Weights of a small image super-resolution model: activation silu, widths [80].
Rows from block 2, named by matrix and row number. Rows with one number belong to one channel. Each number is 50 + 15 x the weight over its row's rms, rounded and kept within 0 to 99. All counts start at 0. After the name is the row's rms in percent of the matrix's.
# convs0: first 3x3 conv (model.blocks.2.convs.0.weight, 80x80x3x3), inputs 20-39, a 3x3 kernel for each
# convs1: second 3x3 conv (model.blocks.2.convs.1.weight, 80x80x3x3, transposed), outputs 20-39, a 3x3 kernel for each
convs0.54 095:74 54 35 59 64 46 56 70 56 18 32 52 49 08 61 59 34 47 37 20 23 79 50 39 25 45 54 56 43 57 36 44 71 59 62 65 41 43 42 42 44 47 47 54 48 61 54 46 38 44 67 29 64 67 19 18 40 57 15 43 72 49 61 59 68 64 36 24 62 25 03 32 53 31 50 73 40 26 60 87 30 40 19 31 44 40 26 36 62 33 37 65 65 59 59 48 45 47 43 49 48 41 22 40 63 43 68 61 72 66 43 56 45 19 64 70 43 78 38 48 43 49 46 34 46 37 35 65 74 61 81 53 37 47 41 55 27 29 55 50 35 34 57 49 51 56 46 60 20 36 96 65 41 54 51 48 47 43 49 47 34 26 38 32 54 47 26 24 33 30 29 47 40 36 45 23 42 39 31 35
convs1.54 096:54 58 38 48 55 48 39 27 30 46 54 48 49 61 67 68 79 66 61 31 31 39 19 51 79 64 69 27 42 39 59 65 47 43 63 48 85 76 76 74 47 83 48 37 55 40 43 44 44 57 48 31 31 43 39 43 41 81 70 58 65 64 56 80 52 74 54 50 70 43 57 57 40 61 37 47 85 68 51 51 51 44 63 64 52 51 41 67 68 81 32 42 40 18 25 37 60 33 48 50 40 62 75 42 78 51 45 59 48 52 48 67 65 36 63 71 48 76 68 48 66 71 46 43 66 49 65 46 69 38 29 42 50 45 52 52 43 45 73 73 74 49 51 61 69 49 53 76 31 29 61 51 36 66 81 50 59 72 45 48 43 23 52 83 58 48 72 66 60 37 27 59 39 56 74 48 60 86 57 53
convs0.55 100:64 45 59 57 45 59 68 60 68 10 44 45 21 53 69 44 46 63 39 34 18 40 44 69 64 52 67 58 62 46 42 44 36 48 42 45 62 51 57 39 50 57 40 55 62 42 39 41 47 76 70 54 58 70 35 49 33 29 55 42 68 57 59 48 55 55 46 56 56 27 34 37 66 55 55 56 53 47 69 55 32 65 74 37 45 51 34 63 61 68 79 71 66 58 26 43 71 40 29 34 27 26 45 39 09 53 47 29 49 33 66 56 36 90 63 42 73 68 44 54 28 26 51 41 34 45 34 23 48 55 64 74 42 60 63 35 28 39 40 44 53 46 37 54 50 56 39 26 65 60 38 53 53 42 24 48 74 74 81 55 48 66 36 25 42 28 45 63 27 57 56 43 40 40 53 51 46 63 49 32
convs1.55 098:24 40 34 28 48 60 35 32 30 53 69 59 44 62 61 43 80 61 50 57 56 36 36 50 51 51 53 48 57 40 77 69 62 51 54 34 46 41 42 55 63 64 36 51 57 46 28 49 24 19 54 32 11 61 32 59 27 60 86 43 41 57 34 65 37 60 64 32 60 50 42 39 36 47 54 38 52 51 52 66 73 44 24 24 66 33 46 72 50 45 28 29 40 54 41 49 45 53 53 78 75 53 58 73 39 53 83 77 44 75 44 08 48 39 41 68 61 33 51 47 35 56 60 51 58 68 44 45 50 51 63 61 78 75 67 28 59 49 60 62 68 40 87 79 54 33 33 40 55 40 51 52 38 33 55 53 34 79 52 46 36 55 45 51 46 49 50 57 56 80 58 48 38 19 52 54 39 54 52 44
convs0.56 108:55 56 59 68 54 47 53 46 24 12 57 55 50 82 61 51 49 35 28 60 15 58 63 15 50 52 41 33 37 64 31 48 68 54 49 43 47 45 25 56 42 34 70 29 33 02 60 73 32 56 54 44 27 58 68 64 66 52 32 52 41 64 81 18 46 51 30 28 39 33 41 63 54 58 37 51 52 35 65 42 36 40 51 42 42 47 49 46 24 60 40 15 36 32 38 63 27 55 50 46 47 44 61 32 51 18 27 54 49 49 70 17 50 32 25 61 26 60 72 58 59 42 32 55 42 34 30 67 47 33 78 43 49 65 71 69 41 53 54 52 75 83 58 42 22 82 47 39 65 39 65 46 48 45 28 27 29 22 41 47 55 58 61 67 51 43 54 58 35 53 52 46 51 55 54 38 41 68 59 63
convs1.56 106:65 38 44 39 27 30 43 48 53 51 47 56 52 34 53 62 38 89 51 49 50 91 46 33 81 44 62 35 43 55 31 65 52 68 84 55 54 56 48 59 65 30 73 84 64 54 64 62 25 69 86 41 75 65 29 41 59 32 21 69 27 27 55 66 80 58 57 81 70 58 62 46 50 61 74 26 40 56 47 46 40 77 58 60 51 74 56 57 46 65 40 73 80 79 83 80 76 68 76 54 62 79 54 36 44 53 65 22 59 47 68 54 55 85 32 44 58 50 49 55 45 64 73 29 43 61 58 18 60 45 36 49 54 37 38 22 35 50 57 46 40 39 30 35 41 46 36 55 63 28 56 38 17 20 47 66 61 76 68 64 64 78 46 51 40 51 54 45 30 32 62 45 51 38 51 42 57 60 50 47
convs0.57 103:27 35 47 55 32 41 56 27 32 48 59 24 12 49 39 49 31 50 30 41 47 57 39 71 45 34 44 30 42 52 37 39 32 65 63 68 51 57 73 39 29 60 51 39 61 44 38 52 43 49 79 52 47 69 37 55 57 37 66 75 48 51 51 60 40 44 51 34 31 50 45 46 46 44 58 61 54 64 70 54 36 06 48 60 31 31 58 52 39 61 48 43 50 54 51 54 65 64 46 61 61 55 57 67 49 48 37 46 45 51 59 34 41 38 52 34 33 68 28 93 72 09 47 50 39 41 35 59 27 32 55 62 48 43 57 60 72 71 50 33 57 60 38 40 60 45 76 40 60 63 52 51 32 47 45 60 59 53 62 46 27 47 68 64 62 61 67 65 60 48 49 44 54 60 36 55 41 59 49 50
convs1.57 099:59 67 70 64 59 75 71 66 53 56 66 73 59 77 75 43 49 66 72 48 46 49 48 33 54 57 54 63 63 40 47 54 54 41 40 57 29 57 47 27 60 39 16 40 39 50 41 28 38 47 32 42 59 51 30 30 22 08 55 50 21 59 65 76 69 72 62 42 64 60 57 60 53 40 40 46 43 60 58 40 36 51 63 61 41 62 77 63 60 55 50 58 60 85 35 37 58 42 11 58 45 54 27 35 44 00 30 35 63 57 47 57 58 66 50 56 51 51 44 54 32 35 65 33 42 68 33 39 70 30 59 57 49 71 64 64 66 51 59 62 50 60 50 30 63 57 27 39 59 36 48 50 33 49 63 77 46 53 50 50 58 63 35 39 40 61 51 34 39 56 50 41 26 14 42 73 51 57 64 70
convs0.58 096:40 45 43 75 62 69 32 39 52 37 47 54 38 96 81 40 40 34 59 36 52 32 15 12 43 42 20 34 46 48 40 55 35 45 33 49 31 34 37 66 68 57 51 50 70 54 49 62 73 65 23 69 47 17 72 62 24 81 66 25 64 76 45 39 51 57 26 63 64 49 72 68 44 46 30 56 42 42 57 52 49 51 58 68 52 63 55 28 71 72 62 71 64 30 64 65 30 27 29 50 58 71 61 65 55 66 53 27 57 57 30 70 46 32 88 81 50 34 38 59 67 52 44 62 62 64 33 30 52 24 29 58 56 65 36 23 43 53 60 50 46 39 46 57 41 29 62 51 49 55 70 76 52 57 57 59 18 24 35 48 66 26 56 52 60 54 44 38 62 48 15 21 40 49 26 46 58 62 59 54
convs1.58 095:38 36 38 52 59 30 32 56 46 35 20 35 50 53 43 49 22 50 69 53 71 55 59 54 62 51 39 49 44 29 45 59 51 38 51 54 22 10 32 26 43 37 56 61 72 44 27 31 81 69 67 71 67 75 60 37 34 50 28 23 56 37 40 52 52 42 68 52 46 49 33 35 54 48 58 78 42 54 55 54 70 47 31 36 55 39 85 28 34 43 56 66 53 51 82 61 23 46 41 73 58 35 51 49 21 59 36 39 51 42 33 58 21 51 66 48 61 62 45 52 60 61 65 50 40 49 44 55 48 58 70 79 73 75 75 56 56 39 53 66 52 69 46 32 42 28 42 57 33 45 66 58 61 53 83 60 69 51 80 66 75 72 49 62 56 63 47 42 59 53 42 61 67 64 39 51 30 42 49 55
convs0.59 100:25 52 56 53 55 48 61 46 35 18 30 47 51 75 60 42 48 53 61 44 40 67 42 41 61 47 33 57 57 41 42 46 31 51 46 33 35 44 48 43 41 50 58 47 61 38 39 60 84 52 41 77 55 24 69 53 64 72 58 50 28 12 30 73 50 36 66 44 18 60 83 85 11 34 63 53 49 58 56 36 65 51 53 50 55 54 64 46 24 26 36 42 35 53 65 56 36 50 55 41 31 28 49 30 39 49 56 58 65 50 63 69 37 36 87 55 38 46 45 40 56 52 52 38 42 53 36 36 47 47 47 50 40 34 42 49 51 50 48 60 49 36 36 18 38 51 76 42 42 41 65 51 58 62 51 35 77 34 34 66 27 32 48 81 72 49 72 73 40 65 56 30 39 45 51 38 48 51 43 45
convs1.59 095:50 43 79 72 44 48 52 48 42 45 30 40 41 31 41 83 60 66 56 49 51 69 35 19 65 40 48 78 53 52 69 66 60 61 29 37 44 36 41 48 57 58 35 49 51 36 00 38 68 49 53 65 62 61 57 57 34 47 64 48 25 53 41 52 47 35 24 44 48 38 44 56 50 47 69 30 44 67 56 48 46 21 50 59 40 63 82 55 53 52 30 52 63 45 55 50 55 48 46 59 56 53 47 56 51 71 71 60 61 37 37 63 46 30 40 56 39 34 42 32 50 67 57 18 53 60 57 43 42 61 59 41 64 73 54 58 40 49 56 62 64 62 68 51 64 46 70 57 42 41 69 36 45 72 64 48 83 50 47 76 57 34 22 22 47 61 52 46 42 28 40 64 61 66 59 60 58 51 62 60
convs0.60 098:49 54 41 41 36 56 35 33 54 44 29 45 42 47 48 32 37 37 66 53 34 43 45 38 58 52 43 56 67 32 63 70 38 58 50 54 25 41 46 43 50 38 40 31 53 50 65 53 42 63 36 39 37 37 69 17 46 67 21 62 51 33 62 44 21 29 60 41 41 45 38 39 71 64 54 51 60 43 42 39 56 58 42 50 41 43 47 40 59 54 64 45 50 45 49 33 57 58 37 51 40 57 62 40 53 52 49 69 39 29 67 27 01 62 26 24 60 46 60 65 54 44 49 72 47 54 44 89 59 60 73 43 62 87 60 43 43 41 51 39 50 52 39 51 68 21 38 69 33 36 39 52 43 31 46 37 67 83 18 53 82 30 57 37 51 69 72 49 67 70 43 65 58 61 62 81 60 38 47 59
convs1.60 102:31 75 66 25 46 43 53 75 70 64 67 76 57 54 65 35 54 88 39 59 49 46 65 47 47 46 42 39 29 50 27 37 38 32 38 28 53 61 52 65 63 44 72 72 65 63 77 51 45 49 45 36 44 31 62 61 47 76 62 34 66 43 43 74 82 84 78 47 72 81 46 75 56 49 57 41 34 32 43 56 52 52 62 43 53 66 52 50 59 46 16 46 51 17 56 51 15 60 60 31 45 45 42 51 61 50 50 53 42 59 64 41 40 58 35 37 48 54 52 42 46 39 45 55 35 32 44 24 19 47 17 31 36 29 36 77 47 52 62 40 30 65 62 51 74 52 49 74 37 56 73 33 62 30 30 35 41 54 72 53 42 49 46 53 32 53 50 44 59 55 80 41 49 64 32 49 55 43 24 42
convs0.61 094:14 29 35 34 49 41 48 33 41 49 56 28 34 49 32 21 65 59 36 47 52 42 43 35 37 40 41 54 52 66 68 62 80 61 54 69 48 52 51 51 46 37 67 73 53 33 37 62 33 29 52 47 87 76 35 57 53 25 41 31 34 77 64 50 37 52 43 29 41 56 71 59 53 46 36 54 43 53 65 27 32 77 65 52 73 69 55 64 56 57 41 52 51 30 34 39 27 18 51 53 12 48 34 33 62 40 42 48 33 23 40 39 41 55 31 29 44 47 48 80 31 26 54 72 43 19 52 67 39 60 49 20 52 74 62 38 37 52 49 50 56 39 31 18 92 85 54 35 54 42 23 60 59 63 56 61 43 26 54 44 32 64 54 73 53 44 43 38 52 38 43 62 69 65 39 34 57 49 50 61
convs1.61 097:50 42 74 46 52 74 50 72 67 57 47 44 54 47 55 61 55 47 36 37 54 43 37 43 53 59 65 59 22 45 42 27 36 53 44 47 53 47 54 55 43 51 64 47 43 40 77 76 31 50 70 35 38 45 63 65 49 48 47 53 52 47 71 55 56 44 35 60 36 28 56 38 57 50 70 45 51 68 59 63 64 32 19 43 39 45 54 26 25 40 73 70 85 88 78 61 62 52 46 38 68 68 49 66 58 35 69 53 41 54 60 55 67 64 44 64 57 50 44 45 51 41 67 60 59 59 67 53 41 41 33 57 67 46 45 48 58 61 62 64 52 55 57 65 52 47 51 66 45 45 47 08 34 49 63 68 46 54 57 54 63 45 43 44 48 82 60 58 47 43 51 40 44 75 51 46 53 56 43 51
convs0.62 104:40 46 42 75 69 44 71 60 48 43 27 34 54 39 35 45 38 46 24 25 31 61 70 93 54 49 77 47 41 52 44 45 29 41 54 38 52 28 34 46 37 21 37 52 31 54 39 27 47 73 70 48 61 65 70 61 39 34 19 41 65 87 68 75 61 48 07 10 26 26 26 39 36 56 55 61 77 55 70 53 34 27 31 37 49 54 27 53 54 55 20 42 55 57 54 52 63 48 38 49 51 35 54 68 64 37 44 56 66 68 58 52 56 45 71 51 45 56 44 42 29 29 56 66 72 49 40 62 43 37 75 43 02 10 45 69 53 33 69 76 57 29 34 49 49 49 41 31 51 43 29 60 47 70 64 58 32 13 38 43 19 26 57 42 49 57 56 47 26 30 21 35 29 39 49 40 41 37 36 40
convs1.62 104:40 28 42 55 48 42 57 58 45 68 60 39 62 61 64 73 52 49 37 41 40 43 35 48 52 76 59 73 50 53 73 71 63 66 43 45 79 67 48 59 76 60 34 29 35 39 23 42 37 30 48 48 57 59 42 16 33 47 27 55 73 63 64 66 66 94 79 60 49 49 52 56 46 41 58 51 58 57 37 40 39 45 49 50 63 92 48 66 63 39 42 70 56 61 52 51 73 73 58 62 48 57 55 35 69 41 49 75 51 57 50 43 52 32 43 35 24 51 54 57 54 44 50 43 38 39 51 28 64 62 59 50 55 45 66 49 12 37 52 70 41 54 26 17 32 39 45 48 51 61 56 67 86 62 71 59 74 69 34 71 83 37 47 65 49 66 64 57 40 00 00 59 70 57 65 56 58 74 89 85
convs0.63 102:39 38 30 20 55 47 43 67 50 53 51 28 46 75 47 63 59 52 38 67 56 34 50 32 44 42 44 55 42 56 50 43 55 40 53 57 50 40 57 40 33 42 42 70 67 67 48 45 48 33 43 53 33 37 62 43 29 67 64 20 71 36 60 56 72 50 49 72 37 40 48 26 42 54 79 27 25 83 33 19 76 46 31 38 57 36 71 57 28 35 40 52 60 64 49 33 52 55 45 65 58 72 44 59 63 52 54 64 50 82 57 35 80 60 53 65 36 62 60 64 70 12 41 63 48 63 35 74 56 35 77 58 62 47 15 36 32 33 56 31 45 56 35 32 66 42 35 48 35 48 59 38 55 43 68 33 52 65 06 55 30 00 61 58 40 48 41 37 52 19 42 41 50 39 47 58 53 53 51 61
convs1.63 094:50 64 66 64 80 66 56 59 66 32 41 42 30 60 44 31 41 53 55 71 49 56 44 54 43 49 55 49 54 32 45 53 53 26 49 63 40 31 59 48 51 55 55 57 71 46 63 59 68 89 80 74 62 44 58 44 41 64 76 53 70 67 59 42 64 60 39 52 39 27 46 56 66 52 65 85 53 58 75 67 58 65 64 55 53 54 70 43 55 67 52 63 62 52 46 59 62 59 49 45 75 62 16 68 31 13 34 26 51 58 39 56 37 18 51 42 32 50 59 51 18 51 45 33 59 37 47 47 43 67 35 27 51 30 45 56 60 40 80 64 43 77 60 59 72 64 41 61 65 32 44 49 42 83 62 40 65 59 47 65 57 39 69 36 52 78 59 58 44 62 45 57 46 49 53 56 50 66 67 60
convs0.64 099:35 34 65 44 30 43 53 70 58 27 59 42 26 31 30 45 39 49 53 67 65 53 59 51 58 68 64 36 57 57 34 49 54 43 52 65 48 69 77 23 53 60 44 51 53 33 69 54 62 88 75 76 60 58 05 37 53 42 53 56 58 65 76 49 70 55 64 55 61 61 63 62 60 60 63 81 43 15 73 44 08 19 40 31 39 37 40 39 44 41 55 31 45 57 29 34 52 44 48 50 26 62 57 34 71 50 48 57 29 15 59 39 30 42 31 52 54 50 28 46 64 44 41 58 55 41 30 48 53 49 59 61 31 29 38 55 44 47 30 40 60 38 48 47 28 73 41 00 45 46 25 29 41 35 18 42 51 38 71 73 64 77 36 22 37 28 37 68 34 48 72 48 39 44 52 50 41 58 39 47
convs1.64 095:48 44 21 47 32 70 48 46 70 74 75 54 58 75 72 68 70 52 33 40 47 59 45 39 32 40 43 37 16 47 52 60 63 39 45 38 49 37 44 57 50 63 27 39 64 12 28 29 00 29 36 23 29 31 36 45 53 70 64 62 57 62 60 51 47 31 34 33 44 53 60 29 37 45 80 42 60 85 61 46 57 67 60 74 63 58 74 65 55 71 40 62 68 41 54 63 68 69 52 52 54 60 58 62 60 36 67 54 48 52 68 45 55 69 34 61 75 43 54 66 27 58 80 41 46 47 63 47 88 56 46 72 53 45 55 30 38 61 62 50 61 16 39 57 75 78 72 63 65 47 55 66 40 30 43 61 41 46 66 63 61 56 40 65 52 36 43 60 57 71 64 57 56 57 46 50 48 53 73 84
convs0.65 095:49 29 12 42 34 31 42 26 34 50 55 23 52 61 27 48 53 41 76 37 56 87 60 55 78 46 26 35 38 22 24 43 11 47 41 50 67 51 52 61 56 36 43 60 39 22 35 51 83 59 59 61 63 57 49 67 35 38 69 48 52 68 33 49 42 42 43 43 41 36 44 46 81 75 41 40 35 53 38 30 45 44 43 54 50 45 51 54 60 61 73 51 47 62 70 76 56 46 65 41 45 36 76 61 53 59 48 44 50 59 32 71 64 55 66 64 55 62 58 43 48 59 54 41 52 51 53 57 68 72 72 56 57 74 42 71 67 43 59 44 18 54 54 34 17 58 51 16 53 29 26 50 32 39 25 44 45 49 53 64 52 44 67 84 69 60 74 63 72 62 52 41 19 18 65 42 31 50 41 37
convs1.65 100:68 52 55 79 47 63 75 61 67 66 43 43 64 44 28 83 28 28 56 55 52 54 24 21 56 60 26 68 39 55 79 87 84 67 95 65 57 31 42 81 64 51 65 40 28 52 52 47 37 24 40 32 28 52 48 45 51 46 42 52 60 57 81 57 64 61 71 64 45 46 67 56 68 40 38 75 30 32 57 36 44 49 33 29 65 59 59 36 60 61 50 67 45 22 52 36 17 39 45 25 71 43 12 45 42 45 76 59 44 42 59 44 27 45 61 47 59 43 41 61 31 14 32 43 21 41 49 23 25 61 34 57 46 41 44 90 60 65 54 56 44 55 49 33 60 61 65 57 41 77 60 50 68 23 44 62 45 48 68 58 61 58 42 40 58 31 41 41 51 27 41 54 76 41 50 56 29 52 57 37
convs0.66 101:55 60 75 60 68 63 46 37 49 36 47 66 44 57 74 60 66 52 59 72 31 44 50 42 59 66 62 62 43 57 58 55 67 58 47 43 55 40 39 55 66 49 81 67 28 15 42 55 23 61 73 45 38 55 24 20 54 49 77 99 57 84 83 55 55 67 58 59 55 57 57 59 86 92 68 65 73 35 46 31 16 67 60 56 57 56 54 58 55 66 53 53 49 65 47 48 50 63 51 42 35 47 47 55 44 61 48 47 70 59 43 57 62 42 55 57 47 42 21 11 61 76 53 70 63 52 51 67 58 15 28 27 36 35 45 60 30 35 63 41 63 55 48 58 37 59 50 45 74 42 61 67 44 58 40 31 50 33 38 31 41 54 38 33 20 42 30 44 38 42 73 44 59 64 59 52 66 71 66 44
convs1.66 100:39 27 45 53 50 37 34 39 46 46 54 26 25 06 46 54 59 69 40 43 42 59 35 42 71 51 66 50 38 46 37 49 34 48 32 32 47 38 21 59 35 26 65 67 66 42 50 65 65 66 89 65 51 66 32 39 52 57 53 76 38 37 40 45 43 40 55 42 55 31 16 33 38 29 30 47 48 58 51 72 57 59 39 48 61 55 74 47 08 21 20 54 33 53 47 32 81 60 58 37 27 55 60 29 23 59 45 58 41 63 36 29 65 45 36 64 52 54 55 57 55 71 74 38 50 58 83 63 69 53 62 70 49 41 55 39 54 45 81 89 69 38 52 43 42 26 52 54 22 29 68 37 39 51 65 37 69 88 60 60 60 36 48 64 48 48 66 55 87 93 77 56 55 51 47 19 50 45 25 27
convs0.67 098:36 38 55 34 43 56 43 44 60 45 39 55 38 57 55 54 66 25 59 60 70 39 18 60 28 28 46 53 45 41 27 47 46 35 50 41 40 56 42 44 58 60 39 48 48 27 48 59 13 76 93 29 53 44 42 65 41 51 72 42 32 62 50 51 58 54 63 55 28 65 50 34 47 53 52 72 60 37 55 37 53 56 48 60 39 55 49 43 64 67 67 52 46 69 46 43 68 48 74 46 57 46 58 54 61 60 35 50 26 25 33 07 15 35 23 44 67 84 65 15 88 58 10 50 25 45 24 42 60 17 36 67 37 45 51 68 49 43 52 47 38 58 54 47 12 42 51 09 38 41 28 62 43 48 35 55 57 45 61 52 53 57 56 43 30 46 47 43 17 41 53 60 43 45 50 53 54 59 66 46
convs1.67 106:64 61 55 56 55 58 38 51 62 26 23 51 25 44 53 32 61 64 56 68 57 41 53 37 42 48 25 34 45 34 42 58 41 61 73 48 41 47 59 46 46 47 49 51 47 52 59 76 61 87 87 49 63 66 40 48 48 47 49 58 48 59 53 39 28 69 29 20 58 66 48 77 52 34 45 55 51 73 55 58 69 74 41 74 63 41 79 67 48 70 35 49 47 31 37 54 38 10 15 54 44 63 69 41 58 75 36 52 56 55 74 61 73 99 70 61 67 29 52 45 40 59 48 35 61 64 54 64 46 52 66 14 56 68 41 36 38 65 58 37 51 43 18 47 48 41 57 95 67 67 88 46 35 48 37 53 55 51 63 54 42 62 60 56 44 54 56 52 57 60 64 34 58 57 57 66 54 67 43 32
convs0.68 099:18 47 63 33 41 69 38 38 55 41 72 51 52 64 53 62 64 41 36 39 38 46 41 48 33 45 55 37 45 32 50 54 49 53 57 53 72 41 36 84 39 42 77 21 37 45 45 43 80 45 40 67 38 16 34 30 31 41 15 20 40 24 23 69 46 32 54 44 28 73 72 64 51 45 48 40 35 43 49 37 51 43 57 65 49 53 66 51 33 64 53 46 54 59 39 39 38 20 24 76 36 33 85 45 36 64 43 30 46 63 64 59 62 74 50 68 63 55 64 66 52 73 66 45 54 48 65 41 45 70 49 48 47 55 61 35 23 40 54 55 50 44 60 40 45 39 67 40 46 70 50 65 71 60 51 44 42 51 45 38 49 55 49 54 53 83 59 49 61 24 17 43 69 69 62 47 42 56 52 54
convs1.68 109:85 55 99 57 61 99 51 48 61 43 53 37 54 74 25 49 45 25 57 51 58 53 51 65 69 55 44 66 32 54 71 46 70 52 36 45 45 35 38 22 08 32 45 37 33 95 57 32 99 66 38 79 74 71 72 81 58 88 99 60 49 74 47 33 28 15 50 56 23 40 56 57 63 82 67 50 59 55 52 64 58 36 28 59 30 40 75 60 52 66 49 34 33 65 58 32 68 85 56 40 60 32 31 60 37 36 47 30 49 37 33 59 48 49 50 56 51 54 41 38 62 54 54 57 54 56 41 76 64 37 38 52 68 64 65 63 46 28 67 58 60 50 50 30 63 45 46 72 50 55 61 60 61 58 47 53 51 62 68 65 58 49 17 24 55 64 64 60 66 75 48 52 28 30 52 43 35 54 50 32
convs0.69 107:49 34 36 49 42 50 52 48 48 22 63 78 36 81 72 24 60 59 75 51 53 35 46 34 40 41 43 53 45 65 37 33 59 63 50 61 56 33 61 50 41 38 48 56 38 60 49 52 38 68 45 34 48 46 49 40 39 67 58 38 66 66 38 44 50 59 35 50 60 46 45 55 70 40 49 56 24 35 56 58 74 46 25 43 53 74 63 51 69 50 23 46 64 35 32 63 27 54 50 51 47 61 58 63 46 34 83 61 63 58 57 32 04 24 44 35 52 45 68 44 47 17 32 84 39 42 70 60 69 43 87 61 22 49 49 67 67 64 49 60 54 40 29 43 52 60 66 64 64 51 59 53 45 21 33 46 55 48 65 48 39 54 86 78 84 55 54 51 72 70 68 78 67 59 27 54 72 35 37 28
convs1.69 105:79 81 60 68 49 31 54 49 39 15 20 65 32 56 57 36 39 56 47 53 50 52 37 56 39 46 50 46 62 57 33 56 58 42 56 56 51 70 33 44 78 51 39 40 50 37 59 23 77 97 62 61 62 59 50 53 34 27 37 48 49 49 53 80 70 92 64 49 63 34 43 53 51 60 46 58 64 59 47 58 56 46 43 30 28 59 25 61 85 54 79 65 92 58 38 78 40 63 72 26 39 25 29 37 57 47 43 52 57 78 55 72 80 72 44 54 46 55 36 73 39 43 66 49 35 53 29 28 48 28 53 54 43 47 62 60 51 47 60 61 46 32 60 72 71 74 62 66 53 25 59 64 32 40 55 72 51 42 59 74 62 67 32 38 32 24 46 57 39 32 43 42 75 41 50 76 65 37 43 41
convs0.70 101:42 42 48 61 41 49 69 55 59 38 35 45 33 56 41 26 59 53 56 47 25 47 88 55 66 79 54 40 43 62 44 24 46 61 63 81 40 46 39 65 63 53 72 84 68 33 43 57 48 75 49 32 82 76 68 77 62 56 70 80 46 43 44 44 41 52 46 62 70 62 50 55 66 48 57 39 19 31 46 77 59 56 37 47 36 24 31 69 55 34 44 47 55 45 46 55 57 43 50 29 47 63 40 44 47 49 45 52 20 26 29 51 62 75 43 44 66 62 56 46 69 62 37 59 38 49 50 53 46 56 99 71 47 66 55 91 84 57 65 52 39 57 47 74 70 53 55 65 55 38 56 82 63 27 29 42 42 57 59 33 40 30 75 52 47 59 42 21 58 35 19 53 45 58 50 51 46 29 37 46
convs1.70 100:33 62 56 43 74 59 60 87 53 63 36 53 52 54 75 60 49 58 47 28 40 31 30 41 53 57 54 45 59 57 45 46 52 51 37 42 33 18 31 44 47 55 44 31 37 19 39 47 37 42 37 29 36 48 41 26 52 38 36 47 33 26 28 34 48 58 60 68 39 20 71 53 33 33 29 60 58 55 50 50 56 37 56 29 68 71 61 78 77 75 52 35 38 53 51 33 54 43 33 47 63 71 43 55 63 51 48 71 32 35 45 51 42 66 70 56 66 35 39 30 45 40 32 59 60 46 49 34 23 35 45 34 50 47 61 44 34 46 43 47 18 36 24 13 51 45 37 47 20 46 72 29 61 22 62 40 42 59 65 40 55 69 57 61 43 58 64 57 65 43 38 55 63 75 62 62 62 64 32 51
convs0.75 100:51 43 57 35 35 55 46 54 64 40 64 33 35 72 42 55 44 33 53 65 55 44 40 31 49 43 53 47 63 50 52 76 73 55 65 69 39 41 36 58 44 48 74 62 45 79 58 41 39 77 53 53 42 26 60 49 55 59 27 26 27 10 44 35 37 32 36 40 14 25 29 31 43 45 58 55 88 66 50 91 39 71 48 72 60 54 45 70 57 54 39 54 42 78 57 52 63 53 47 95 70 45 73 81 28 61 80 53 60 44 58 39 37 43 33 49 45 35 43 40 40 48 58 41 47 68 60 53 56 47 60 48 35 28 22 41 47 54 54 63 61 61 62 62 49 32 69 62 34 72 75 53 71 82 89 73 57 67 54 44 51 31 34 45 46 33 46 31 07 38 37 71 60 59 52 44 52 57 57 51
convs1.75 101:29 41 69 49 56 52 44 57 53 45 30 61 48 41 72 51 63 82 71 62 56 66 31 44 72 53 62 37 40 43 64 37 14 44 24 34 54 55 37 60 59 45 40 38 29 63 62 45 60 89 71 53 56 42 59 61 75 53 57 73 50 47 27 74 55 66 76 70 60 73 65 40 35 51 59 29 48 52 40 37 39 54 54 36 51 57 50 46 32 41 58 44 26 60 33 30 59 34 28 51 33 43 65 33 20 57 22 22 42 73 31 51 72 74 36 49 43 50 54 64 41 65 77 34 46 52 55 50 49 45 46 32 38 40 32 36 47 63 54 54 40 45 43 68 40 46 66 41 35 30 39 38 52 35 55 40 39 53 40 38 20 02 57 65 50 64 50 50 45 46 62 32 30 23 42 46 52 59 40 24
convs0.76 100:33 28 48 20 31 29 49 62 62 50 56 55 70 60 37 47 77 57 52 76 77 54 47 56 47 52 91 57 55 65 35 51 57 45 68 47 76 60 61 55 34 47 64 47 46 54 58 57 44 34 36 32 58 63 49 64 71 42 48 42 23 09 41 42 51 52 54 45 44 32 17 28 45 47 29 38 35 29 75 66 53 59 60 59 35 58 73 64 50 41 51 37 62 34 29 62 21 46 78 78 73 66 75 34 44 61 46 59 53 42 43 76 71 42 21 57 51 31 39 56 52 57 34 69 74 56 61 68 54 60 59 37 47 18 28 47 38 51 47 59 48 64 82 64 54 65 35 62 50 52 43 28 36 70 83 68 66 57 41 23 10 16 43 59 30 31 28 38 35 29 33 59 34 45 75 56 47 52 52 50
convs1.76 104:60 71 57 59 78 71 50 72 51 39 43 29 50 39 35 72 55 49 11 50 48 49 39 41 47 31 60 35 37 68 67 56 46 27 00 23 51 32 24 53 49 54 37 38 25 19 44 47 43 67 55 35 74 33 61 61 68 74 67 65 57 58 45 68 66 72 78 91 62 59 55 45 59 49 52 71 73 57 61 57 60 61 55 47 61 50 28 39 26 45 39 43 52 38 42 55 47 40 53 40 40 51 55 38 60 41 39 33 41 21 58 63 44 28 60 55 37 59 45 36 56 47 41 80 80 54 71 68 77 43 48 55 45 21 49 42 44 43 64 44 48 77 54 69 66 69 75 39 30 44 71 56 43 67 75 66 47 56 36 25 46 27 61 59 64 53 35 59 59 74 63 42 43 57 67 38 44 83 54 51